config = dict(
    dataset='simulated fluorescence microscopy of cells',
    conditioning='class',
    fused_qkv=True,
    moe='top_k',
    num_experts=4,
    expert_mlp_ratio=2,
    experts_per_token=2,
    shared_expert=False,
    patch_size=[4, 4],
    width=128,
    optimizer='muon',
    muon_scale='original',
    momentum=0.95,
    orthogonalizer='polar_express',
    lr_schedule='linear',
)
Rows from expert 3 of block 5, named by matrix and row number. Rows with one number belong to one neuron. Each number is 500 + 50 x the weight over its row's rms, rounded and kept within 0 to 999. All counts start at 0. Numbers have three digits each. After the name is the row's rms in percent of the matrix's.
# up: expert up (model.blocks.5.mlp.up, 4x256x128), inputs 0-127
# down: expert down (model.blocks.5.mlp.down, 4x128x256, transposed), outputs 0-127
up.76 034:494466421468509492503506511545325442505421476540544545469430562425509533461606545446541456476564550464472606562544402540497538562491522511531510541551526497493554506409460527621460546529468483483509521474436546531397512414527489472548472445544503511536508398434466488420541520478548580430508540536586497474485475525424503475524581429481593452458461493561451522543450468504479437488453
down.76 044:525463528486521551600411528518495533481529437477537475474530496542513454467428400529500505578422502540426472446375467530512493424420556521404474527503498446482384441548547536455528431452521519406492540520560436556529563590499437485501490492415511410526499547484575524464422520560524467537490522532404411502501594532544455480432439482590408464541566566492557513513525494488542432508526
up.77 020:543494499520516469565463552497534438487439574537504632465532397507503499502573514492434509540485446472564488593458501454450503522507475414411506407540498623468528465441469485598505458501478521533477406451506524633448513495537485510462478451530447521534462425521536503422481419508502450560505541571487549486368459548597566521632491443512513530556553494423559492470524540429526482485511
down.77 037:458550439430560584536448608571510541537500439528507478488519588495563499532464474531586513545415527536431488513443473541524452426383551538506501539503502473468481443553488577533554445518461524372530567536497445566562564519504462527551553478418494442499479502453423557480425515515583540436487490551454453423500578560505481437424452475536412467472508581574481508546491476570529403568466
up.78 046:508451520552494583452467516574516518553565509495493511476542502449454538457534546420523455458403480489450543486517585438462569514469463443516490434529457467496554522625530449548497453529474467510600461469613545561456515522534531497570405431474517466498379433540441525491542507550489519515533461396559468362460478473640429433520451453546517530479415515463555513446559488499542565501463
down.78 062:554572498393528491552486551503534536496501458529602473523517501471468424520434506608568515563483572480458456459491432588531474437442491573483523588531548504498453501477477532406484529478462554396468535517443449554538571459475385545395597472483480466488504556463543505436430456511555510423446544576444558506493636600448556495454448429532481484535543478547468511487470523551471471556514
up.79 110:571539500481574491555383539473451509554463511526505481472477416475493431556481418457563478542508530438509534568566463625447424481525528471528574483491494473535487472491535440478551542439481446436494514541543418489506415469491543518511504453586594466487480518405480440488523567538486345491530493563504394501609613438482521558515494571515520575524462566566453466432441421512477505502516
down.79 119:490509550582498472480570465441517532496545460447553464444531552618506562488533543613514461472547447610478464413459550428450564423425478519510436500487460511499546493564528461462514478505572473520487511505422540528506486499410516474488540489484411650569414518593496512459454471473406535528519468499446566444481444530492465511593511501489416488569505449524555536549556618390507489488535
up.80 115:482520591556520490505449469507540417512454513556485487495499465461504443532485454567456501535489494484442307499571528460637512545496481555494555445579539497479495523464468558397519454526517573618460493604508512546547483523405527457493509559557437484479459624513559449456477532549440525513556512391464448446476524501479454409445459609447497499511478570539522537431500539529490508535490
down.80 106:453529490514561499477467441573546562530561450508539470482542533463518467458551614561609408495504427525507501485500457585463517507547564472570416479472506546573497385533474421565499541466464508464593517464484463559523583443519497605501360467455426427521587510459459518517517502519538539521473519579465441425515590468414465521508460414499478457488487456541413532557441449449461478526547
up.81 110:440471480534526482464532478453465452476486487472508508507453571441545500482490557447536523457573357463498520522561495497479541452510446487547596330482592528556397453469580543664403578558533432509492510473510455524560450522451536468495457473531529450592518470473492459516572429503526545498520608437461447588471525499576491443519458496447531513500578411506565542511474518484496511506488
down.81 091:520538540427498498604511451509422523491456576470463482494515575516541474495507475485545537531403496575499484501472462474508560494474545593485585606487506524445487518411372472425477477457574523477477541595479517546460524460514382578496557436467457519423464475521488463466376535491492477519421445550469550434485482418525523563436454562493437500572436605496430502468599498526494596521499
up.82 109:520527526489455587513456451484455518545524505484421562559581551484474482557444538511558521530444543404477424424470588431500496561513462456563503506509388487564534523531494453424489478455492539500466655489525530537539459411456546448492467441511429537535490567503477496502581461578454395433527465538543573426512552470565540505534522470420488587493496463549468457541345528503547508492574
down.82 117:550532416507548415458544415546584501482462461520529484449437473487519488404510546440512592602493464522466500603567421532511511433493494577488446506469535563554465379503463527521553484519471458570527423557481492487434552539518518480584538616481463418441483441512545521507471526555525544432459552500442410568492465468505507454442565513591472433494493517522549611438607508523452550494504
up.83 135:453489489467491401529589430470404524524585482436542551533468599525444470413553500489433508491508509481495529476500530588533511561524544448486388490424504449517447532452489533554501530504523523513502567443478530334558543412443560534513547506574468420442541569433480430490383547502425476508451486503543559468515531589543470534496546471418530519577509573530464495458485436551585536515494
down.83 108:493560502511488464472461505472502493469479465469526365430532495512520445475479474548549523452450498491450420459465570524439512487558511541530493509475545479446565467510556461484569574445399535524568593524516529527480484593555395475592509521452578464605495443655519523453497448483513638433562561534478491442504513508599460469519525491564494508464500390453582553524510427484407518529469
up.84 021:472472511391430529501485425448402560497563499585500469394502564498443550536576430463482579456508509466434406551510550540512541427437466540452534501481426593421620479532555500498475436528520505470443508499376449442548512509477442377470528523540506523530464409478621528518454433503464562526564547453483492507458497448503491532462510488565582517549453537487548528495519444498561557464479
down.84 041:455521493509577487546423611544504505524445437464552545565490474522532484473443506508526508567456580540466553481362462516446474473461479486513502482530498413520474485517481558510560502532445544334537495536517469589570535495499408509546549467418489457517488565452432513415464511497568463423516538584449467437487528608478527435441421465510446475537515548555534532474507577591476393586477
up.85 130:523434515546426553486645513470424545539558500513477482382490510474551465490540551478469406571483477503469461575471484457429519588511407590475417570467546481435569468501467506552531465484439534475507561479467496574499470541505460533447537563517451454589459540503444458615432446548558453496499495450484503469481439443582521497554481613451536424491514447529536489471510559526640493451481
down.85 127:461496473464558455518372516492576530375539507395508584520573455522421480420486535568420488434503493563464476512505477520513470455401502515523485479492494525548509476498538430458461457504560506518563452479458455548511481589456490537494587383478501530510540433555531560461586472470470515454524464506590465487523525554550363512528507363534461611435476448478520546467529477527394531510523
up.86 122:478490494467525463472479477440561438422466514499500494482471483505613424480450498517536584468507465490518556537411432471488487547514538465514531536617417524604433519500466548588490452408469538528573480571492524539522431449434602436445600542473483637468511579497566524415446466478504490475461434500390454463523525490515503535509512588467459523434560463514567516450520467516599436564552
down.86 112:472561563500453485502483436475441509545517413514495539513498564459423519503565506524480474540510542466469459501447493467528464508538527533488403534325498432433577540476484426476451487504539479403497629469539471525580461580539513492595533463546499342541480456484585512615573535497548568525533408498544522575498471509427515459497509474498554548581490422490475505491483504561571567547501
up.87 123:495612580483616469509549533511525500581430489508512508375577532479541559597473516542509467549537549404482556526414459489528484537515473532449520502468453564583514569553553395420515410453508527441432587538480513485496430528546495600531451401537500457399421462512529501481519433517480510466479520518538468496525467406582552460475513502480500508382500448447501535542502445463517427478533
down.87 123:477425417497439498520418502534459471490534462491491499692441524485536496475522511493481504547532500574538497472526484493518442405573511406507519478443518469408502422421467556545477574493511468557586386539581486499454532503453550383465506612511498535492531461464493470486458560503541410577586482476469549493488520541506481495491450546558481482576464481538466387482465546542468624567501
up.88 128:511558453504618546512483500485538471459449479456532457551382492463506469425498468541422501485487566483464437440453528525562473594477559561569565557547561588572512513441528465484522542521453541483539504437606630424563439462480522473514363421489415503504475480483476460539461462531476595476496476412484478525412531519420507565492539470514568498597496470444589504584470485501516481466516
down.88 126:571474526497458445432542487543484494425549564513438591519609538557456572507512504492550446533502479496505607581564483513505549473528437443482458419533549437424453514556525420432525546428496498494540504534454434589468614492496494532472589494533565522522500501554534529512473507457558488520538525601543570531492540439610439454514531491518436488423488589581431421433510581493450497525402
up.89 040:547575497481536517554527458554455495446571459492481473466550493453551490484535568531467551464566464497536479378457438453477483470450437537467492545496410595529531510476482482409463566424530554499461437573413563463518523517485506493466494479465476510521512524536562438547467433433546419494537486503495471433510503549582523554576634380515588533514605412564451486542360461446471467538513
down.89 043:521510446418645595584445579461503525588486470485603576480523502528488539488487470477524520560408525564428503510422477547465465431427585533501533490491492433504500437432471480508536444482466595461523465471492459523493539528507431489499577487437504452533497480412476580450422572497535483504557511548388504454448505515479480417450455543511454497576469587569548590546554559541502451574448
up.90 028:555473482574522478460418457529437544465499496587587414536507473575445502423539467461533426369461448503432513521527549511467618483453450464514538479553467483579593507466554548572488516467542456484531494437502396458394478563472529471519521551508522448528413448531575459576452472528496504543471530393541527548506654483540547511439505570489506557537520571532485554517431486478536455472507
down.90 041:523534481441463584588453554571541510615517482406529582463531517464550523523422546567489497602448574516505502501427459534495493464445492579486524486512458462419458477550491520458532470557472510441511572538510518562577541513519376489500559465458450528476532489418444588467418492517571504528525546582412469449507492598456508462402457382532456453516489504565488484519495523611474472585467
up.91 096:563417470592462500549512498554436512556399559499560499471530505457475562522492483500475502388584441565481461556471516496513515510508478539467462447593455523472503551451538542539446471458514553550519487435462564448452502446524517541471578462571452464574488355492409497436461527484485525451510464552548421445468519594433537516501526560461494542482649499584471565450487472511485597478383
down.91 118:496516467462500445481454454488532585472583515482489504515504564477513384421488578514513458585404623507529544497536414477449486502456516454473551592488478462509500480528438540471521474557485458549504461584472407555527582501468466429609445596491447523443509547447542502575542537426523515496496485380484526495533489392567466476424492412422406535543428513534585495511493499511522498462590
up.92 137:513495508558503491398633523563499509504611424484490536493481479405545476498511629494516442546559422485549478518629535465556437379465468559552428520501537488563539525484373523430459483506475446527547559448462579556520454471511521414515481464481525457492544440570529507580536462507494517492503458532553443546474508445419469429617495470502489457404477501436535546501461499521498441517544
down.92 111:443509507406523479487401505518369492482439477406499540450522441544588394504526461503468475565579474533464527543509475524536527563475560514456502436575516424588487480454521454569491519514515493504464496522452434427455428554489424517494530510542445461526463538480421504535478537397538502478511504417462444528510385505518607552508380415482408479462455534512400469490536487468624484520507
up.93 112:519541413478429468543517633560495490380483485471623512583558501523492478454526432551462489539530394534480564526527551537571454529486486560539503488426461447473522572485484492495437452461452537413449511583466548451587462427537503431502560522415592464494482583465487511496511492551478452516481619444446518529505371554520634571515486491468513464510512475554498470548456551478479492478498
down.93 120:401459525445560502446614377434541464540500522535469481432448503520595502496493566432483483468501601461554452508494443557452475414492513373521464479540545525462468504499431460486505570465561453551526437448580426562386549458477497471509501480530414545434504449536512475490460535420569454500504485532484537518547602429497458472553527584538511565429510503490543549478514413446542573431518
up.94 136:502482571559428499538538546506491565539529569571441445479523466556494574495567557521518444522406404453571607521438525443365557607521468513450555529574489533458487529492447465462373457517460523539523491451428532519452489554489532481528516539503467447574462521544411478490435437589528483489467472486533444457584428518522418545520448502403521505421516533551547506475515604424525507492467
down.94 120:560502551552512435466427502569495531453583463468525507396470455556484527554478483511492395475516574551404459536565450519568494461418545559506424485498516553577560414481529534568530493501533530516535522500483487602472549490351428489506511448491487495516570491508472512531532553436458544452496493454513488455550566522497482447539553375607477484511551494449480403616547417566439517425479
up.95 091:621517514543485467459563440534489524518479480505545479548514532550391538408504622544637484520502510485483511522570489458533536441480562507564524450522470439428521569455547439579558512600494460479489537507489501465473508486461577444421494498478501477546408412453511516529442542502489519544488468386591578486614507448487458499415572483510571492403510522494421514519449521487471422454586
down.95 123:470488550490501443571430497446512456457514532518517476512490462405562549460538422421348502490546456505609605409476497552529439511546443484465492480491457534582515517543462503380513509406549517483474492493490537466369466542509430538580449493512482469413543601554459508534586503500456531539511548589416442482425445461507531573583503424503480554513476479472565494471497483519483540582485
up.96 100:446546429467530568503555515487413535531503459446560532504623423499490561558437499538484367510520481578490514520493461490473522469514451554520480484450429505390565610602520479520514502478500591512483498503413517484529535450492631474454470489511516455434533518526500475526524562494469414484583453456498547552543434521468435543554520616452510464491517454523452397416476441559616459543508
down.96 102:515469592509492415510452470548537544496537573509481493475428525465508504410535526462530565461444440471516497409514547548524440525524392424477569587476541496530468478412403558483470413491457375445522454551524489564377487513447410535469512553503469541505501560540483427482525495445569539535423489506581470414523525549503487429567453393536491497537408456561556502580519512487440531538550
up.97 120:555476434500524574473495531547476492508484578472448547416548485474576444542486611343563430472423440497557522521665535486563461520531579530484468490525512463569492496523498501488442467493482515444468528462500509423482451472507476541509544611418505534384529548443440520436542531441478528474542478501467525567412506426527452611501563493562431440555445517556530534488454528501526481534564
down.97 107:521578497567486466578461408428527541519501423512569494491578451512461574497529516618574525464496525496561568493431501516536531461457417507528595435464485513495521540445559414511496522654439466461494527505590605505551473495514497478456430466544530462519545484447544457546539484559470519502476617488546476525501512498459524496492468620437621474476480445472478612430515422559502549492456
up.98 123:457544433539401466479482416589556463484422522588495500538432549500482490481556528435552606540479506446560471426456469490536448530539428484486489486502559524542528482500496504445484585550516509440573489508448448541611547479502532596516484583508547499561440535469481497374484434569511507560440472504503473547419472547504514360580499471508484570508403440435548510590435421512557541486494
down.98 117:545448396528459413557569551512533528508550509404422566507435443463581486517571557493473452472578563470535552500546539463546492499566567464435475575491574425466524582498500514566557464386525479581523514499519571441486433599470452484538485425461499609581498463539520566534477490494530493567570471437527502492509521548465544548534547413554501416477573503527456406495505592451483506510537
up.99 121:528521437528463515471606515528530503451476461387446490439527543537538427443511499537577407515447543578549370514518408460584486435538451564452531569570483547489431466471413472553444467484442513433580528420511503507488504571498496551448513539480511541496573580457519567530494499553553531580557499454454551481432460455484478578469459384534420499428512524467532561573431468514475512555538
down.99 108:444490480594537441546496455517503547543494468561559539509580539531513617568434484415516586525492547414540582476556525543432476465477498460519549477517535592481508482562611489487480546539515480572486505474417503501545507490401527525601515451535459429393505435502574445474435455525449467538402482485543509530567464596497494499481588613460578491573538536526475441519522542525570562459545
up.100 019:493443457524461543625435537494489531481472483426488563504580498515444485558459491506427520478465451497482522509460497544567551640603532544492441477433432512485394400534466510433401396498570411468468440504462515451515508530437581534496578470487534542537501462519569466514497445451560542426587526432452583475431446525426616527499444576483469482506489479512508586512476502501478536546525
down.100 036:483526465487554532545407606491496518551509428523565576438489519517522454491430466544548547566447522528473490528401459515513470411440512498415585488564491431492493418537490575537551481513464516429540520540530439547536550548503436470489611444432465440510519528445454584439471547504582507425494571548370438491495541589496501421438435445517451460532525563575521497517533554553465413544462
up.101 112:381495445454460523556430497506532497503586472463436406521452492429442557470470505425466428474512613459577512561528477562399521490522515454537475533531489464486421517589450559539411464456524462433544552524523494545545467493481502467544507552463413541447495417417537470522469547527512568431565507593578484572557532501461586503504571459532569547507490484429430587557457448465597499492484
down.101 117:541484488531512500526443457547544510482476541552512500472447531564535457427517496495539568495513504512396377513573534423569522537383518504506509369441475551484553513460561569522529581565494567546560469507388543549394521559517594520423575464418516426491398527509455574524473552547530535499506517483512538467504565443486417512541448522509497563482588432589530550538482521534427523504559
up.102 120:555536547430526435570473549504470433444479446457522457505450459434496586514443531509493478503521507444446557424546489604421446410423469578623518447450477462474497486598495481506459532506564470519520567467388582555412519521490495506518477536462437424452514444493425481476611530435508503455533586533615527540515560599583553472548502536464563412546451489497487511452492526500512517465491
down.102 116:483548465500511584436556457469538596481550538514464581456551590542449487433442488399574477471520561464527379558501584447447480549538457502453534507497600503489493515514537418567460432567478544422489457594553460468606468505551494507482536480581547475470542512473502506532479499556524471503479397506368493473535546384495437620497501482578494567524518497518481564530549482492449559497543
up.103 124:476480561517505537417530468467530488439499584497522525492480485518485439494511465519459414452405477567424426523512541442524525565463548514496461535467469486535519534457500550542510419511416409481387565436383504492499540504543488447503504545508442632557563513421438469552453444533559565507401540565581559443446462592565588505527597465504543484552564443437531474531495535523559452432489
down.103 110:516492513541478500522388536545534561381518546449506471475550556484421528433513544540484549517569572497457463497495533563477461430544526552567488567593584492463586356479508450522543508502509526581571490564525504482593472508413497504509489511431557454570398469556446502506532516558386443483589466455393451533540489565503469452444482506480420514454523476544593518441496531426505517523544
up.104 103:383417501502469455489554553457543590528452546526515504464506608480490480493417475440469479415442449478467421490430558510414522516467465537530464502437531561510453579503381507466477524500539493556516503517341525558552576506446494551545480450508562439459462494508455512516517574502491496544535487571416504448557462491463507617455474575512598489491535469459424534474549558560507501638505
down.104 114:450663483528521512481478501496425433493524486523422436469484481516460519538573552511614491525544521477436485482547454495543498485490459531455581507542538489509477528542497462544499440473407500450406480586618496516557431559544542453470487508500525437566575518579541417484505487483483430495487483535597448507494521487476526423525489505386455548519403572507545462413396402451561605520500
up.105 096:457567455423426451518462524525467576513455518542481649462443600441522507478464553445494416495482502570505471471550518445586543457506412513534587481533513514465554463573568461474526510587484516507414518510503515490641566399469590521564508456543559454455502428514564477482556428487481455541483504510521526475469435439553531470449414489520487571433498395426525574478504480526483438546542
down.105 100:515558490532610572548463448491488519473531488462527386483559433456519479532541535492549539402486420458452517523434501623460568530535481489537500576410534505540460530493401517550582499417529558433484468473398552499452558524498478410436468502457541566512488457407504502525485484518542544412495425515493480432427528592551423406597485594540479462510459555512457511481479495490542533531418
up.106 106:465440443519470529489488418456595540512607529549486600454495462519463429491543354495410587512414489511530521486540442515503495508496459535565515486441451454437445528512639446431487514473536586428499553501563475456421474373453469519487512535480536539556487402489473512525565507488521582566493471494504489494474604435443555538510509542531455618544534543493549537467480563517430522524512
down.106 119:484513501517440529542456528477379455582420525473541456547544471514479563551473545542483483554492526451448438511482581534454469505458526469405484489545527552578542493528482560490403588466535506500498455540412454508516619533500543527529460413453501426516485539495498477476539531546517433480479481453534494511407458564514477546451462422424490485424593493526475481652610391458471375454491
up.107 015:500422483441561478484510528368561460500512524526440499455505399549547474508498506498492428534482463518455554431467479458495539503498493473507508451474576512550455521545507605537421543480579485549565574474525558515355521441497518512554445540481492659531532541505513512481494526520455468444489360534624498484511528508462565552494454445448471520392499460480473421428540568452455590572509
down.107 037:505563493470565561519416608540479497510484446522546574502527531520527476516442518547543527549410540576469530485418471561485482384417451512508499521512474424481494480507546615538557500547482513403503525514517454584565514561496392505462563484413477445497499533423434547475422523506601519419508547585390460465459517581489521409391435441533460490561509545512489529521478531570476442522479
up.108 022:522449535478508501409549506543586556520517542587478558500525450459600458518500479493589471559417483537544477492474518591406514534460485413489570547493533477461447592491464501525480480442504471459531526535580490491508496539404526437602555457485486459528584455482446455501472458429568384512485447402495549517491544529531506429492504504431564487430474459408541492562422463510460593646537
down.108 039:451565477458535535568428603533484504511504488485560516517553519459488498500398497572520529517471528495447537517393459564558518448393522504482514543520505499503533459526535598502588462510445566403481562499465486568550541565521399548450572506466493535500491497413444557453448529466548566431518546563453408449494568534460474482423452496526403429571545595555476501556485540611494422543431
up.109 109:541490500536468555504505469474516464550502393558550542552523439462444393430421404461440632521505491474529391565545492527530532546500508522507497454502451462557485451474591447509528578554462504442496481552538507433508497578475547470521407509524437508431470539464515500522549484545603454532565357579454502473513546507538416550500417551517467534388452460532490541590479505417540536540495
down.109 116:563444533557426512463521523438455526479510603477463391403457506460475564525534565545596416500451508453383504497501493567445457513516490517525556563589578513452535544546496510512469477478452450499461505569442413481412422419526525522494535509511436502540448485488499422440417556483441568496398606386505457502479487561479496490413566486528440486540586510476517528409467546546469485505488
up.110 023:469497469556467504496565451435398504546550521492478509457567424438491549433495546459494466426421531429539546504613453478476468500542445466542393517449394596475566452487620467502506452584571424524519481553564554467485540404469468498489538440564531497537430476530537454547518492549539431542349510523520507480472500603414564540486533449504461448486549560508559485479489518487533534446543
down.110 041:512503444476534535562443607537505519484516442552482517469501560487516487488502453567535528535431560523430495532431456510502440432418530517437551503525483421482489436536524605501498491522457570389496513536475473616550543582555382536456570457423491440472490498425444546405424537537564566429520572564392444461488520539501511417451430472473429462564483546531514567503538486561494450569489
up.111 113:516495444501580542550437501463539550449470499526504440466552479398490521479431525425548497463532457456508518444390457567434508553583537542542574522492571610414489517554458487563487513541393568497541515522529449495473436461489464518470471479591490476536458419395461469442504526590489503468584487461541544577413576399572472522519526516517532485639524466439471494547463458526439558548527
down.111 118:558537538461465431462549457592492451520496582520439575530438523572491552508510512526452480514447531541517554567595591437532585544416537405439456507517512521566534509472508549465552576433478478488437477536545533475512514503517583523569504504498508539501510533641617431560556501482488496523389471468515546563436479561400531467415487477509543470542452468512541467463597570451578498452422
up.112 121:439561543462523455367529566495548548530444500495531511457413527509548361466532586470398417497479464463515604608544437476498464592583530503447450425545475527405627494491558473433484550532565528495467439543460507532567466521490496560453482528551526464464490520438546568504459567439437541516552518534430535497528473539518534534461547530473509513570442403448505533490464473483481523435541
down.112 114:505515472514537510569499432441516471540473469498553559511496474477467711480433435556560513488480492518424461477539522530597470467482465501458570528370546475488386504535432560426526596489498427551550510475497509544461472511532499477597440501532474493551509498458455407539501438521484502471460466533618499528533531423532414499509471594464551512576532510570440525461554416506484416529545
up.113 091:456451522483469524532398511449511404457481527484471483528473586475495454482575497595540503488546527443519484553423448539504573610546616545448458523530497464533500530402519492468426446554511481518457456442528532434596501422394504480508532526542528483539426397428538583468506575515522527455555525469546510487656598420459555459568506574521551482485424522470454514470444546498485477517495
down.113 093:485559444521523476540531500446432576498540482517564510492562434492445382470471471484516489462419479603459521491514497449549467473450571477435578473494433448469475478514462455469569544491441551481599641589468471575474495554577493535419427504506506497566575508515529481496524427442536512473525481505455384409470436560476441498500551434427424502547553506593487515552581411466579489497540
up.114 123:473427454530541559561480521479510530516547483485518584460537562461593496455428465548509513517556457489497418419520511603499403499430457461503478487479486502467441543609527452586524497504555441499467513533464495555436475515490511455492454445618502519452443546471498483375460632528442463558445531513427532425482519488616605579629468496421516434529517470445458488541492481453539469484537
down.114 106:412505523498523431494403466547496385438566561509526532525507578539411541526592498566435530593531499378518534544476524529499505434487493489565390563581475482532495482395458449502461515461475558480559475472504514530467450546533606530561525514474567470554484487557438562520609484500541485384520441563539515579509488496546494475413525480506495577451446482472578527404497438484488505546444
up.115 075:559482468495436427406535485556573554478552522441479464427480425430478553444460494520403552534464502499517492424500491464508522537482522495482485491416535477396484619484509559605507478429457512517548478425548479480517568545484565545483576516527501525609568535444403484497512553510481607502574512448451551499552499613495503484484534512501550551469472533484416599561431539451402546558419
down.115 095:488503533529609545509370495409505479493453481443582524470543533468584466442475525542539544592502466449479514478390499499576594400462539489523465434503528506441487418563514541464543561515572543435525514496525468484594491424456379420487515514412484471479445483477529440508430517520480449530458433538515504468460488525439569509523492576458396474483571422526579420496408535516548498449510
up.116 116:590521471490514547405515395499473584498512471541495483543593475561538523432535466518437491405520463504417490546589579492442439545531534426522514585528600562432410539482450449614447519403501506409446467490523493482460530510460482490533472461445542505528493613525531477529444479542516506402567441488506529480619530498474557447433504414549480508447494526515521545558445487474531465599535
down.116 112:573495507457527533586478594565503403550541489444502405473576575469456495639455445479519487507421493429483450499580464490504522532520410506451586484476413482496547476628538519484541570504449493445500401575355520467426492487431514541548527498464474463432488454474477443472516513475504509591452556479505548464447489502507457487452490583584603501511519585492537476531463536500519451493566
up.117 016:488502439545471612502528565490552499493445512543419476445555591477523444533549475549495480452552556508534489521487440499491544594561496508505501492415476488550470610496543483527504448516498528433389478467549506527574480484462483427453488480556551621535571492552498497430498539416449591528555514426539459561629541411473551523417515456478466466546541441482412530426516471469454613582542
down.117 038:504530453422528560576386603528530514550487472542545540493544530555537484499450446562557494521411480541491523512398457513489478424391508528451515485554464463471511472518473607524535459503464534394503532481489466529546541536534396442509569465426478442467495498442398518478422509480575542404545543581396429475468565567441517413438434440559464471518517557561501521524487500550470425546484
up.118 014:450513521551427580449488529463523485581536527442474594506503458402456444542445480497417448505530514408429518410549413458442423631520454534541419520464553525517486487549543420533492432415509516504468487471498496597490461420456560494510550587492474474467522488431591516455541504465555529425518473419553486471435491507510523556516548430424512512441517540516501448464550509573629482587516
down.118 033:488556483476581503561428600521484545499483445494519566531535540469478517503456477567553532599427535544447517486395464566491513414390480514492543495552502466488487434514513584542551506556468551399493474507502424550564569564515355499493523474436454475506522509438425536453436539503607544432547546537411484447472549552503495418416463444503482396518534553568502548507496525548473436563455
up.119 100:382540478516460467563601485486436495440467486422611542528504525445492503533495471502485436554553471484514389582438506448510489545457547564480491568475388472450505398471533495436569476529451420512532537518498470554534598517560512435572524561549534476554514522548556521540561587609456493403584478490579536449533474485479511491557438483375511480473512493476404539458500488502534483441451
down.119 108:574552527516482463508522512492489482578469610500438478484499552539479545564549473506418594455494511498506666476543464560522545498553505530458448469601526471504471549509472488511433488490456515485496483491500547481540537533499541539474471485382460511427489449423464459401532452487647581542428490442346457533466507508472554417471467612526553523555479461448571520517519518480465495426592
up.120 021:478475569514547560494513435574470462567459516450429511472537356533422501454531480535505503485502443451589536498527475463471510469557430420510544522532393567436495580574498453491473449485502525529594459491478416469486624587464477448553470391534491545474584526541484609547470400487485484549527521440423540462470481515431415529516422515559514588542562502511550516497505464530468553500575
down.120 043:494575491441552543536442558525531478478471494511565503485475495469572444481457478520553532546466559566436471524371461556476453432387501507434495497526526469468487463497530597484571498538444536391500489492538533551542516537542419478462605487419447442488486520396514544409413509537584549426503554572398452485451557544472511447422500465537439457514531544552526536543453570569529416582471
up.121 116:543526445519468492573480470507383526500451427509528625553589543559488476567525491461442547451533491443542521532586551473425499491545506505455497426514497471483563516511380490513445595542462535462512394530445499465475534512518470497479457512480457384413480544483564432592486545480532524444581452578472401466584438459541439533489481497500497576482416498516513532534612424513604510508492
down.121 117:452473458506497432399478476475576612496551443495472461508503418466515541438543530581605512466553522498413517600419481424567490481530436470551447440476469508522553538557500508480469552525557500516564454439535549476469500458553522549487520461545545555564522472552503563439544493469507495480422527462558540477499476485540507452466575516518378485520532570537489477459505391298449473552566
up.122 133:533497428536437487492506502581589547461508514439420552384483489425467456437492581432540528549551514459516487404465498484529635546464449495602511524538505483559602523520361527536496548448511430437473529533487517522518455391533587517525557468461515517539481506495517488440477497511492485586464443521468469532428569451454530522520443563499449507500521603472554465571361518475561467533539
down.122 127:518517623446625506387505527449451368547513512529499520512503498577554444501484447571419453554442502513475500495547588444501533482586539468474486561544494434434499588422549486505463520557496547543484479452589519583425428527455553456435482492561509500467483433464579491526526605446511501541547537413481506457505562565427503428502551435474497457514457419523487566450497501591505526462471
up.123 122:527611537465536485413512520462464463590491474493472510523524570525591492535363494482510509509556503591538474575611461432608439499494430414526446478428500565475479519505499489537540484524517540459522483480503478449519451429458412495429531555481456408453497579491467510530555379488494442531458444492421551483448541548512523480503510473582504474531514530523600444551502417468548598410583
down.123 118:533549498502529457505478452462486442525474522485522462470494447455515546597515609647570506494492470439462552518511492511447424397506407534446441560506487496535524521456516575473417430550491483576482397460517539521608522563547397511518493507456545510579444466466489496535573529593550518518487438551487451502595550530413436565454475598504500514422487495570534526404525578477454463454457
up.124 116:553501538528587498409582558442495512488502520502551413540486523521473485440496563549540479496526495512519477420510408514512444492491574508515602574522488582656513464465441527468511561470526450516486487465529542494538449566445456537497522402497554472462471543583505434571514497427512463489509492444514458415491433485493463484496514286519448466548435486538487479590536508552629486460505
down.124 120:496468574462523612540535432541607424577419438475490553495503489430400461499491492482465517564496450468419431556464514542443533496417499459419437464468551492528424478576557530513465542534588532496543492491494547607499610552553609542516448512425454514507525486402525522499576523611571536429491531551488515493429494498470467520588519472433501457469562509475426457470493526497478544518582
up.125 030:535455464546656539507545505440520458465617579472492411577472499505487436471468453484465476446501500502542523439446547555568548322488497430512467493448477556486430461418456503483427581509496531478447505481520527556486435440488548550522413521580559527562518402491542532548556411512517465499475425473479494494553473517451530483582492622544503568533483588550511484444501555504489523496552
down.125 040:512509489443513560527415512547497479545449421535527610451521521522480494485528502495594558525483530491478514523458449550487497478468456552477526544525505445470533421503503559558565472508498488428530469537488466602526588521532422450466549514368491486490435527416447635420448521504566507441525504539393500466449497568486479502376422370545494378592539510561498544528527575489534458509468
up.126 121:531499492465481488538531529422493533518507486438432450455414456466526401505511550443509475462480451458573465529563525463505457491495537533431547491573502463487501585456500394479524484431500509574468501562557514472349498520503515565625482498482573501434571528548517486447565521495538498482511457556513593559366499567540448521442585474478598454598412551545524581469414505508543475574455
down.126 104:569584513616512539538462452471501441506481482586557460467543595574454532519407481532514486475506520528468504426447494476573472482418377496546485456506522466478498476583500605510438507573521447493549398483599539535639487524455551491415478479563459577483464513372567461460438463497469488466492524470529513484520527485439546581432384579444516499476480453505500530433484490491518470444499
up.127 103:531478487511463427555638449496509511532483587480501543588594474531448377489483532528454530515524516408562551499572478575388432523542530530551584423486423473510531355477493437473459441490493450529471545533508480513522453559458557511522401486528531464512469538555446471448459501535550493519416488553558443540485541540475474544529531444499564409509602554547514519488513504380560483514454
down.127 115:407505486536537508434490533467495517411533500432582496451500553485574535478567441395559477582471527586492494519515472468542494401453555470514383528571512483490528568472606533513508470475494556441438476433478489494438471465553501492532544510512502448438518575398500586534501523423382495565611437498476527479508510495442489483513572484594474523456492529533483466517418573660486523449480